From a checkpoint of a small image captioner.
Training: 6000 steps, batches of 64.
Rows from block 5 of the image encoder, named by matrix and row number. Rows with one number belong to one neuron. Each number is 500 + 50 x the weight over its row's rms, rounded and kept within 0 to 999. All counts start at 0. Numbers have three digits each. After the name is the row's rms in percent of the matrix's.
# fc1: MLP up (encoder.blocks.5.mlp.fc1.weight, 1152x192), inputs 64-127
# fc2: MLP down (encoder.blocks.5.mlp.fc2.weight, 192x1152, transposed), outputs 64-127
fc1.156 112:436463539538457483570501520514575437475566521500464498460428457465510520463432467462464564548541482508391522546487500606482580440495429416503548538547542600509461495527523512388493538502493575
fc2.156 122:550437459421574540533495435522523585478457479553511492500570566499537454479477603506489525477423477478564479523465539491477469586425502554559457469503418479478576511439569516465561487500450398
fc1.157 091:480494560411518370583473544492540537542552511454532551569506519528478488595597486532498575509496515513496442477452480400534494438524578569497414509424527478485515487505506438438504488489529532
fc2.157 094:469423485551481507478606430433586546518470452579524551450526450430467459490456479563522486478397500568520502448448454539511474426539469485501542423531519571543625441465593413491522624459549482
fc1.158 110:454577473532495467526461529461466468524565532489421460435527521515505588483522490505475524481437496512513425484490436498557488605506504553464448526574474454450547578422472480462532491552542488
fc2.158 112:513454522472428529457565514561412528473426483497502575554534453485569543574524510483463441521451584565490468532464397489427397516523550499479555465527593463543481461574575510518498519560492501
fc1.159 149:513517487575499511492576489547490495545480467586545502452440493415644607409514509514461539536522436454508560456456492534435495518476499509505493568561523449411540454474553566547553465385427490
fc2.159 150:568426463519474581500389434497502507427391537572495540410468471439414380483556557516465512476560559553520490470541540511525543541577527501511593512499489515558544507499498474405584581547465515
fc1.160 094:530503546436475445384490459432502433516569490446627537452479484558586489506474515437500452552553447449361546434431500475521574521461456517454444552444441481473433483503434509583502457462546562
fc2.160 100:436538463557533596484484504567442470537509446584467497462611398526499549550522470565531468450529506488557579495509495559496458510420586445469516492563522556496526512546474506438569552557475469
fc1.161 073:613560510532486522492475486520543499540485551473563624515462555447532409435484531486566537415468425491433471520453490442532435552492506494458470515521536463469476535510474479414560485441521455
fc2.161 073:539537495540500490589591499471469571401503463457511500538534476488443615443493513455449421558554482499578595520498514602472551520440608454489501525501383526470550502492503441464435569474495579
fc1.162 107:494587526499479422503493462482507406514560534609513531479510470469461482467483524570613521522498524507589563515439522526350604536456461468422534528471443417432519467516588514499555467468529452
fc2.162 097:569534469534578529462480494454507521416506423521492441466406441552446440546482449415474505462490578489505496502546535532578462572447523487478463452547550468533556473377558502548547540475514414
fc1.163 094:491540516413531489517572568485511537511367492556502436521586510487526626408493511505485626513538517404467564475529453541486490420484465491400433454484475482571439445524448489501468572463546485
fc2.163 101:477570534531457557590513487507539516486636448502542457503461597577462450522417510496486542483511547534563439539458473507536510527431506561489514454460510511464513554490488535480432464555526402
fc1.164 099:617460566496463544484481498501508516450417576551501589450471492574563535550520536512489518499464460601560469523426562507481492592468534466483523550489547467387497499526570462493484482544478595
fc2.164 100:433426467572547546582545558500529508464453487483532455587534616419387454439467437423527528469509501395569446564518616494481500496502497499483470487494457475435489502549395517482448440483530404
fc1.165 040:539521540565506428523570493437565485560529458500459499512420460470476396530563518543457514507477524419412479500473541459509482503461520430560572418445448403450565461511580520471505439495511526
fc2.165 040:573536525534472459477492527518509447512642576476594549466488457439556528522489521523440585387495468463430441539468459560542515516463511503584547517554476502492425412520426539509549540474400510
fc1.166 107:473463503612386545550475602454412482532425507478487465492530471429444535505402473445596443440516429537475544503470543490473469461522511426469437458524421436473485586592544514498539443456530479
fc2.166 120:520541487459572427460536529587495579540418521441570448528515510501548514557437561523443610536411441535507510487507546495502575438478439582472513621454509538481583556512476466503492514597526434
fc1.167 082:492518500506488515491605543477486494592569468420525533538567500443482624514432426490520446537444559390508467507536443530574490394529513519523538536523443466494565551515446537429467494555493620
fc2.167 078:441527488543482469446546520549480537477475510556570598512491533549581515440537488426537496525575591502449484386510457399474557531511463484462419513517421465565517426414453562568501537468496427
fc1.168 109:436474517518576456591491579520540528491453575446574491475460415599556477487470492507494550466542559463471438457609485576474510549541536526490463501569392521553493547554532507492476460524567535
fc2.168 098:479461503493503546497533462516498502510486407584447532516601587425464427572405485527527510486496550507570519549438500462478518464548454484568569512587560494554523505500460508578499505501532433
fc1.169 083:597410481474457506484505545410487464468457445518466537455505494512608485588557441470521452479489412577531581510482457518470463446497504493514446538491512517498523512446439568419449633445471395
fc2.169 093:540577528503593459502537471616468538526498485491558466558423507562482508503500454594400551531535564580508407518514485482472526498505491557580495464513509520513429484543473516482467488633514513
fc1.170 056:520523628514461504412560496573518535522480491452456551497404473577447564467579547502552469543487508531504394438415499494478517547509485442531495419473442442419587540436537555499523484465435496
fc2.170 054:416549444402436443507565435341528545538522441531615410499507543515535487560530453481477483543502395418500484467479521449413466500523531503558436523555501602580518483477468543415486446532438534
fc1.171 117:522551526461504487472552518561597523466543374498567488530571426430526594459458578487451582447487478538463440493484547430418547487581512459488460500418537511486533495566514498495500566496393503
fc2.171 104:460405441465587475577461501533463545515511573603462460562475522396458536562559506558519469470510520366653592440520427478513477481495559514559453428533462530506520462483385587504547527513614542
fc1.172 105:427425442582522434521435538405580576491539523511410543434474472478555555485427522406430536457514471420489559498564544524438546561519442406480486435529543511476457490516499517487520528471496516
fc2.172 106:517494514497461581572457459568430466573520486524545475633539567552418547469435553578533532527565583469419492503510533501575529471568483567553500567559461494462559527416504548544547429531544452
fc1.173 111:453442541481551492543417550470569472501449399570499523408480542443448503543507488547515450491475462478595478523586447515497582447490486479557470563464490489562486529502495461444515478529550505
fc2.173 108:580573440575507432481520469535575531480491546493436515482391506423531430535466538457509532466460525467501458502515596506533586509574505467581528477532470383548556484401506548451515443365482423
fc1.174 126:456518532546522476528463562536483579409535488435544562476588527514545520496612523504512446503474432469479482515489465496481498526484481490573446481502458657513507541503469526474567515586528553
fc2.174 117:537534452572484537481464437449489480526467509521473496520522581548549491499414477468532524412514672453578413552470508465410517430549523497472583477479529402435506492533521501498478571554444487
fc1.175 094:541557502514450520507540524519496470528499569497497478512479504438487483522509468470450417522498501579526578554493562526435532597474461576486471500540568494506487462553507604496517559443506454
fc2.175 100:426436501556521456450493465581563464465547507486509486401506578456508496504573478468476478487417448523468535551493452423592478507461551398477447502533517451534446492449462459509511421542491455
fc1.176 111:479477542450395533482446434516481486536544431457555505512548435508462422519549513465451520466580486436460418453540499530554466518461494442569506472533424398505554458462502471537509537533527423
fc2.176 113:493506434470575509587492496524494482492384535488346490476443460537587569445512488543421487516532406580517482544502470551523550491516526391477477490481514472591483430625451464590495460546456523
fc1.177 113:576461455531556552465592393554406434571462438470557494516472502553532403464481503510450500559572500457498532601498577484496539469519617472546477446444422553531543449443467547529496405513432539
fc2.177 100:539556562530466429470428412447559572529411554463426483395477532541464510534535495472527551492416454554503500478464528436474510571531481498505504528582531500500455517456531485508561515540538502
fc1.178 071:578460508519462429411529544461512511594438569466396537465482511511478554543474509492561485447432424561452467528543546460530382512460487500555503476530495473440539497544448443588506498583484569
fc2.178 069:530525466430610481451521504448431453445457495443475460494516420511437423559545464536503576511476553592516546543423505493518584515447487494464511449551475547587514541567542449536447490394527564
fc1.179 099:425515460529566455479444506605527525499480514524451543440419510473501448530538391454406441450424433428508506483498470445523469487431484511519472600479418520436431455472491463501502547487512484
fc2.179 104:455506551577525488453510544503482461498514437485431485365471456516467545413447585516518579533600551539500452475448539544440501570448433447440475552479441471551468548464473622417446556544493531
fc1.180 110:524504519443554474435547518504494491447458522468493499513505471448447456455519608491489530526532473472430513482536531488510543610453415568472522466510456452412498500545426579569583519489336504
fc2.180 110:457567562491522495548488501459537437412405526437554492580513534554542451500513447467505506510481555518578597644443436569481457578594525464373559510501481553545509509487496464517498520548541482
fc1.181 109:516468549533521467571591497527546486502656452547521532486469535523525526461487450444373424526442538496510533480508534489513445468416492550423576531473505527390534477557557494442540419457556511
fc2.181 106:530562454485412557467467456525487574450498554495453404555558457538456465560526442506512499483460438543420478555455562534485390478550540467500496496564407522506568533553459507470514569485398574
fc1.182 107:501501509532464484530532570578438494489488534472547517408507457591511517486469483487511466490532484504501509402510501452539456514476468571503545482532421542481544421515493483545542516525477323
fc2.182 112:485443559514458418542477489490401529470423523484428462437369551498552615468565434411518499494497532467471525455501424335513470472546589519535474494489462483534466537506552618462465504515523448
fc1.183 083:528504527577501467571516592490521507428521544457415486455508489479542426474446549490472460567496408500561573498540517497465551458513484462591467559458498506494434486527527479519443555590523576
fc2.183 085:360520501511565404521502442505439589512447519589548578525432426418426555522463479545489533520488478478468419496440602523538520441521513451589475467598492465491523523421507567561486469459551570
fc1.184 079:456475479505408522469567517545521494428452513459493429530446445474539556418492474522461542518516486423565529419539563526448500560492507533404546404519480495400429451517551504571467554423498502
fc2.184 072:595497548484517493443505495470559496542515461430566518546455463577471460475516490553550506492483547522474545447532509410469483521536482581512489529508451607433429510609455447397486520445390569
fc1.185 108:400474459497455506486460490543491522591507466432499476570502640505497459470493473585555566486449532507466497502539486529516453514506506542543476524535490384526531542480382524471510440491386482
fc2.185 108:557539390495462501503504439558538387454493519563534518428476445511527508438530519447472472523456556431433470458448538455536484527446466505580532516470489450460438450465501464553457470505502609
fc1.186 100:462490485477528523536500510463473541437418494496561538439437431525463505436522562448445597419529523505533485498485441591586528640471463526495418496405505580472477463452428547455566481477530516
fc2.186 101:502433398425498451531526494561480498472525507523521595544612480402571469529420453549604488562470534432439429515601483529498561485577541471548465468467511517471545547465459491477465588489541427
fc1.187 129:494540570510460533454569494482468460330518518443541484520492469519566490485531584495474555530555477489526453486431445533485454621554534458445447452487441495479475480503452469500491559405557492
fc2.187 141:466524378401531501508544388472548432525507509507500493441507587460530469437557554501484423573505528494510565563536479481483513440508505559533602473508482545417495463487553474666477386518516488
fc1.188 073:477572646613520487471475513511514420479525510537432485505481485557472467560488434528482413489511480464456478482486474515484555527438485545461530477573514466456502504503515447420484521482489481
fc2.188 073:552440481338526508593489402527513533511514466478523562563551480443570533442468556448421573466411486494450464501502513493555540410479519502423505424565477515515474540535515448481541480451476525
fc1.189 129:449508508558511496537482485583457524556520551506534501512583512487461533515536452407526434471538446395512465541544536475472476488597505470434499540433502476505520463607528452592402536622540509
fc2.189 136:419508542464508531467524464497505524455412508509541469512473493404514519433508491593521488459568514407543403505446561448483543516527496579481487474553466484486571574507442487539571544479530467
fc1.190 107:526409606481486548444543455497483594436471641371460475494501557518509501465476489532592502521497522564476497488554491471427452509515510482543460562471446607474516505456541508475472497542537431
fc2.190 104:429426460438474523523360574536474525467389458473476517602437518562504551539430521568538516467535524475478508426476545523510548440464516450551571526462528489516542572509443515450527453532508520
fc1.191 126:529425504652490506454506492491463543453457442531470605453560529476523536512584529450522444555544595449420526527538593475557560517484441560454483529575499573485467476537506505375450425550431594
fc2.191 114:493508458500400508390434464503449492581476513528532559464496563501487470487530457462574526551437420566569471469537404473560503525471464436564473489540486459488433488453543514578483459503474480
fc1.192 097:507461538606398482522522486470439503554476488452564580553420535580600463498424519599497539543537528519471474497549447413473487466501512491509555508489523473495567542593444561512527420495446531
fc2.192 083:532486500562490456520486514556448515564494430466431533552450442439522538504543532452530494450598503485514517519549524523593580562463567471483405548490580526599567537384587499440439536507466519
fc1.193 114:487527468456437538415540483462451503480465467481506400524525470441489489423513409479430501561541490456464585480522567537397477523519564499451468456493489545522492571531491443435555467536592431
fc2.193 110:442447442459533498497454499498539469491537494504508533524529537563557479554432612473478429472455626504554505447551530504540576529469496436503435488501480417464478519514504570362503606525429551
fc1.194 065:493518478383523530540569565620465449485508446517429508461580540577412513508561490496498440462539439557501584494547484477532521488567461489414427508525477551529514439517437508489452549486483458
fc2.194 065:585476495513546462554420425470510555513539565534633567503359487502554450600441651515471466364435536534517492544544408504520489542469494447563516511458488476431505516474478507552501448498531512
fc1.195 106:473477423527506490363571432491511426471460608426578488460565515528394455463581426470488541533492493522534475425411384452399499438465580426525518513502528441503517438517510544524525461437522533
fc2.195 099:534509537422436561558493528532515573385466523559507391540518505441508559567464528432465488454519509552547581461472509505508481534522499471547464483474481526611435469490509413458523542619493457
fc1.196 120:531476424502469539448579573506532462460443537526521414570548468599445534559514502527521572511518557507389443524488510464494508396478530497594497502485548558487460532457526503557480489537437543
fc2.196 114:532475589497587500481426515546449489498588564431556513533514621504546503466447420592546485515522494540537478494499546503496452571521575523455500522559434423487579484565477480430481458476515457
fc1.197 102:477511506437482532534427519484528567543503425512480422395540408484459515531505511545582557536508436482559543482471521469420516377566519468511456528496516381503548485458502539405474450469536427
fc2.197 104:434537466502505423412530507554595474522428553532446432552586489466482447504552501487480531465451491478450462571428505479525565457611515465547472423537430492550465397600462520615528537496484517
fc1.198 110:578529384579401410389491517470512550504540413545489534510466486526409483531582541451571516483486461513413418391479510489455537562510634541606455568407537524542525461469603466475468524488522496
fc2.198 101:490486520556518480466586418549534474545517582456492500522432555492476437457567477490462530573489486525458439501484545533487472529522506528508587537557365524431550556486470527483484508483550455
fc1.199 091:448473451420546540560487534499506485458461545614508446514529445477458454444460512601467558462431435460514496535484407457542555420459507499502459551587527494540413449581456587448540392466508501
fc2.199 080:462502485550465458631401582532490534549482512426589512456453511582532441432561513506527449653572489612487474466463573511442514578508517515423519457472459490457563533484556436515471564590479499
fc1.200 120:583544509602563495512417416465479472532464529479461455368505489506516506551445527421553529543442485519485527514560487523478572520479548562387446528501467506380527438497480536536571553491468492
fc2.200 117:492487492491484502486520539452533493415501543590413603536482429602574444410501498471517503521504565560504534501524542471537447545606541538577577475534551613513496567498491485504556434543516517
fc1.201 100:412490347477488498463481531432476559510548533497492478512439441542522421449535554479498467532427477464537441423555555520525507620506466560466500549550497493507548497518522556430535554459475509
fc2.201 109:444423620454483494539552538491505486485529543552526483500457547365513524513542498559492556475641534560532555564588458522502557449426501515581525534536497594534474606514413541509464499550465471
fc1.202 134:512362551588484442515505487570413530535464482499572531456382522505552505484381451470468477504493569564420462503414477516503520504454418510536492442520465476478551574518566441461531515570530615
fc2.202 132:470516546465532444533516473473543551521510414474473476384540411558413498490445517414533448493496410530455540528508362513523425471514458454561426451537547447509494508467397511530447512471507610